config.yaml
encoder_dropout: 0.05
fusion: "prefix"
fusion_encoder_layers: 8
fusion_encoder_num_experts: 32
fusion_encoder_experts_per_token: 2
shampoo_beta: 0.99
eps: 1e-08
precondition_frequency: 10
max_precond_dim: 1024
epochs: 16.5
lr_schedule: "cosine"
Rows from block 5 of the audio encoder of a small audio-text matching model, named by matrix and row number. Rows with one number belong to one neuron. Each number is 128 + 24 x the weight over its row's rms, rounded and kept within 0 to 255. All counts start at 0. Numbers have three digits each.
After each neuron's rows are labels from the 100 clips, of 14976, where the neuron reaches its highest value: "responds to" is what is common among them; "loudest" is the band of the loudest frequency at the time of the peak. Only what is clearly more common there than usual is listed. The data: chords played on synthesised instruments.
# fc1: MLP up (encoder.blocks.5.mlp.fc1.weight, 2304x384), inputs 215-257
# fc2: MLP down (encoder.blocks.5.mlp.fc2.weight, 384x2304, transposed), outputs 215-257

fc1.728:103119148107107171146136172132128128098121136138080139152129149121129118109051163163130097152110133157129122086176123129113155118
fc2.728:102152088132123087096115120144146131111128129128131129121151155140117133137126066139116141111140145143165084114117154112152152145
responds to: clarinet-like; playing: arpeggio up; thin (high-pass)
loudest: 1000 to 2000 Hz

fc1.281:131177113146121162187136153101159130122162131127112073150100146112133118108155179122118121139120094117108116104123110152103145144
fc2.281:114099160132163153155149100153129143130138138124140168161115124142069135126154162166085153130182113169127099123133147131122181107
responds to: arpeggio; playing: arpeggio down; harpsichord-like
loudest: 2000 to 4000 Hz

fc1.1:143156149125113119103105122164135126102156131146123147151135130105129165110217073087150112190150148112090130134134133094110059158
fc2.1:134130110116125092101103137153135100086125141128145124120107147167197127126125104159120156117118128112135099163111158107120131124
responds to: vibraphone-like
loudest: 500 to 1000 Hz

fc1.289:123129114115099134111152148141145143126106129132142174120153124104109124104144056141116093153160151121122120125123140093109178088
fc2.289:111128131125131151100130088151172155138136124121124137123129135103111160140209083151148141148139094078134100141116141149160214135
responds to: horn-like; strummed
loudest: 250 to 500 Hz

fc1.269:128111155135133155094150164131142113101066122127127170106113140104212117109165099115163124148115132112123134162147114124117128143
fc2.269:144142119142138122129124075142174111126139106107149129109101114089200149102180113122140156144123103097127103177127137126132114144
responds to: horn-like; strummed
loudest: 250 to 500 Hz

fc1.312:124129146129103113115109122129115137122188140125068098125138171124103110121160174044127124171117115127127131121113161118172180126
fc2.312:104101159078101125130139106140136113123144116126130142129099128096117129126121050074093118132133137106125177130125139115120151136
responds to: arpeggio; playing: arpeggio down; harpsichord-like
loudest: 2000 to 4000 Hz

fc1.597:165099128117151132122144168156134125154138132107107141117135197155127085118093178115117158137135107158140135108071150138128111166
fc2.597:157083085131103150120113122086113125129144122164158117107126161056146100151143128119103151147185144216100124141153133129116152123
responds to: white noise
loudest: 4000 to 8000 Hz

fc1.195:137150124127105162176151180119157150131150135154111130158112125148137112102124133112103117107108142095118114108115123148095154123
fc2.195:098097144118155113150126110138148103126154131131128158157117183129110102147135134151091137134148146221160157142140119110153140124
responds to: arpeggio; harpsichord-like; thin (high-pass)
loudest: 2000 to 4000 Hz

fc1.331:165117136121157156129150164136133127130147120132095145117122198147137090135106170098125167146127102144139131108097132142141113150
fc2.331:154077085153101167148123113105115131120122115142146138102140156056145108149125124120121165145174149205092113141172144128134160121
responds to: white noise; clipping; text has "clipped"
loudest: 4000 to 8000 Hz

fc1.725:121109127121115123118125134146105107131092115133098161108151114084145138117120117092182147151112150110146129112115116144146104110
fc2.725:130135097099134129107124069121138142130139146112147128134099091152180130153122084136123138148133109130124110152089164103119165131
responds to: horn-like
loudest: 250 to 500 Hz

fc1.305:129098122154127108140126134118138161151122128141125163142127097098128161134108141151109108156101142107121116101108130138099151127
fc2.305:112206123121139104144115106128110129159116178135154122151112138112086147078128102122057136129180095090150099130130113123121173091
responds to: harpsichord-like; clipping; text has "clipped"
loudest: 4000 to 8000 Hz

fc1.175:145131097157168124149156107113159169132204107062115133114116179072126105111108164128097144119120136140130135138151129146162164109
fc2.175:122168086118120129154121069105174137125088097127132155139133145123082158132135094139070119148134123159143116174080101153150111134
responds to: white noise; pink noise
loudest: 4000 to 8000 Hz

fc1.529:162123098127159110164125169145112131158148108157095099123138123118157103113105200113120136148116086155136115133112162128143149105
fc2.529:112144084144129092154116104111169137138142111109137140134133127154110127185087019132107101131141121107114146157122139126112121127
responds to: pink noise; white noise; rumble
loudest: 4000 to 8000 Hz

fc1.346:147169113114142123140113125112135111124147136160103133135121136111149170117111108110111145116154085115103139097105115139130149115
fc2.346:107087080101151098124112106097106125124126130156125102104143153128148157103120170105103110126109142155102114175121111142171169123
responds to: arpeggio
loudest: 500 to 1000 Hz

fc1.729:121123142089130126111127104148136121147109127180123168108112120164084109103101144111159109139119093141142145118099131115123178137
fc2.729:112122083091135055019142073145135117121113132099144129122117150100119146138131188105082110105071123126107132145118142122150160131
responds to: strummed; marimba-like; instrument: vibraphone-like
loudest: 250 to 500 Hz

fc1.651:106133164117113074134068131117125145107130118122123131153113136162093138113081162095111142167134145150114140150138168093111146117
fc2.651:131134104141115123121148105159145142142092129135147121147111131094189134082122123113094135134127102155133166135116122148134119104
responds to: harpsichord-like; instrument: marimba-like
loudest: 2000 to 4000 Hz

fc1.754:154133140173126123110153150140152133130078149135137137127144138098148135169118096134098086124140152118128139145138099076143107128
fc2.754:137153081102139160113132059135179134124126133119131160140140144099143131103174123141110117149137116094158114177120148135159167146
responds to: horn-like; strummed
loudest: 250 to 500 Hz

fc1.91:130161126133134147141133121126129101145130131135062157167140135048161120118172069145120138130125116102140140127099148153108105113
fc2.91:149115140129107103123135073131178159100168152149155145123105114138154120138115051153146135144193084131118108162116151138101142129
responds to: arpeggio; horn-like; vibraphone-like
loudest: 500 to 1000 Hz

fc1.500:172146157150126149135113157135166123159116128160084159114113149108157113121106172117108139130127108135140122155126104129107202135
fc2.500:111178084138126117109115111108085122111092135144151117146135131121161166102072123166087123102139121125141117105145109146151155151
responds to: thin (high-pass); rumble; pink noise
loudest: 1000 to 2000 Hz

fc1.278:146131147155125150153176161079084137149113151116119141146174089092100139112093135114097147135126166086124160112122099149091149115
fc2.278:142128098132121076093143113144092129117106130144131116132122135115130123078139187086134119131139131105110136116158117116178157135
responds to: clipping; text has "clipped"
loudest: 4000 to 8000 Hz

fc1.490:134147145155124118096124145117123134109125148096122135142132142084109103135164159136115113156054078138125141144096156167133114170
fc2.490:126126107137157125143122160116143148126105150129154103116137154152128150139115168193203154132152111169120105098092125122132154123
responds to: arpeggio; playing: arpeggio down
loudest: 500 to 1000 Hz

fc1.415:105114159111118117135115108131164135127158127197218115149082104115110153152109132123107131076122108135113117136126090134097105172
fc2.415:120140100136079099072146076106111118108112108147111120116125112149137142115095066089158102110073112164115123123113123103128190139
responds to: harpsichord-like
loudest: 2000 to 4000 Hz

fc1.358:146114132125177139140150129141124128107122143122113111126119183139123090110096154110106146134152072142143156128111135164151149130
fc2.358:126086081145099111129109104111126133121117115164149121110124153079151127140119138113107143147170132187070148148164148139145139132
responds to: white noise; pink noise
loudest: 4000 to 8000 Hz

fc1.465:132130148156131094122123113141162115110074135104140175107102122099128125124076163159152134111150095139131108150164133124182114091
fc2.465:145082074138109101139126107130086150120119162120137125126143123173137149135124151156128122105115121104138133104094125114142147122
responds to: arpeggio; square lead; instrument: vibraphone-like
loudest: 250 to 500 Hz

fc1.461:125144165102149114101159118075148116096119122151160106118092152168104118148086146110120146113113064102127116138130139164129189174
fc2.461:124129090118094117084167072114138081142077131128134129157104108140108119075101000110135112120128162158133063154112114135114164119
responds to: block; harpsichord-like; instrument: plucked string-like
loudest: 1000 to 2000 Hz

fc1.364:151160131186167091103178103130115117152156137059089090126142184109120126146112166093103130113132111136125141144140149139159188106
fc2.364:116187092124136114113142124126176161123112131118148193136110116108115151085081114156031138142133136163141139152129126098109102148
responds to: white noise; block
loudest: 4000 to 8000 Hz

fc1.698:126147108152139154126161133134118129153166129118089113077185170165070103108129115096128140111131128124116114154162138111137165128
fc2.698:152130155155174152137098135123109126104111082147154112160134116092134121113163143192088134138145154120153127107146143126157128163
responds to: white noise; pink noise
loudest: 4000 to 8000 Hz

fc1.532:129198127131134154166137147105146138120151128131101078158101163107139123101121161133155125108138103114111126103108108143090150162
fc2.532:131106145140178164140128086146152120126139118109135163149121150156092121124173156147038133143170114175117093130147124149139184116
responds to: arpeggio; playing: arpeggio down; harpsichord-like
loudest: 2000 to 4000 Hz

fc1.214:073136126163118125118133101131145098116110128093142126132172135091098111127103133117171173106127154073150104129113116133122159084
fc2.214:145112091103118074140129135139078134123123133130109117119140115137195129122167166151096128156099135143125136090116144107162120116
responds to: arpeggio; square lead; instrument: vibraphone-like
loudest: 250 to 500 Hz

fc1.176:111098181180144132129110103123130173092116114169128116130169120131126187113075155153184108133158112133132128128166106132113165135
fc2.176:124103133140112106139149121154128090090157099112122152147106114150142149115138136089101137123137156123136146102100132166117132120
responds to: thin (high-pass); white noise
loudest: 1000 to 2000 Hz; 4000 to 8000 Hz

fc1.571:146067153142104129117144131118103146149119174119084131144102106061110129089083099127134141126108186124143127098096099149155143104
fc2.571:124100118119136084117130045123083157131113119129135103172100109093137110098135138129119127153079131066116131189155122121180107106
responds to: marimba-like
loudest: 4000 to 8000 Hz

fc1.329:150110123142128108103156147121153088117179152123097115129153129118138123110149087127127143173137129150132123131175104116115131121
fc2.329:130142075098147132135147107089151095123124123161113082112137154160178116113155055153115116125094118076113111148117144134150161097
responds to: horn-like; block
loudest: 500 to 1000 Hz

fc1.58:122118169118165057162138133131155149126131096216159107137167128086104112108089133146117120093137153140146104131121155184156117150
fc2.58:143105068126131115143142105107127095129150144136126095126119143131126130110124134154080127105184124145106115124125094131117163136
responds to: harpsichord-like
loudest: 4000 to 8000 Hz

fc1.247:133144170179128112107113130123121150087114155087140141136135126113104097143133151141109139153065081163104127151095150170141112176
fc2.247:127119119163154117120131136125122149141072152120164114125110152157117130139131170162181167122134121143124129111097112122113130128
responds to: arpeggio; playing: arpeggio down; clarinet-like
loudest: 500 to 1000 Hz

fc1.405:094122121148108125119155140129135149120068124124132140111128121100092126125132154195189111115121131116123141134079145118161145069
fc2.405:121105048119114061107132127111062143110075146112160145152129084151192141129140127119120123115141127107151095148078144133140141137
responds to: vibraphone-like; square lead
loudest: 250 to 500 Hz

fc1.210:139155128168120098128148106131131119127143132125101059127145119100123106082138199057118129138128155113144105122075136121122106131
fc2.210:116162054140135149161130104133157122121095115131112131120143139111112128151123091130086110117147150170076135159070087123151127151
responds to: muffled (low-pass); marimba-like
loudest: 4000 to 8000 Hz

fc1.714:136114124159141071120119127112124138083136160076130100127112169103127118136093198110094137147124095105140136142094131140157167101
fc2.714:146136139071134087141147077133187126143139120117140152151113118109102126123098068129072140154161100145146178157121140116121134169
responds to: white noise; pink noise
loudest: 4000 to 8000 Hz

fc1.635:109129140146144115109109116131138086132091134159124192156132121119069146121126167104109156128122072144162137136137139112096154178
fc2.635:153131122137118126059135094146168118106097100130140131149102116131116110158059208153086095104119120096136131124130096141118113144
responds to: marimba-like; vibraphone-like
loudest: 250 to 500 Hz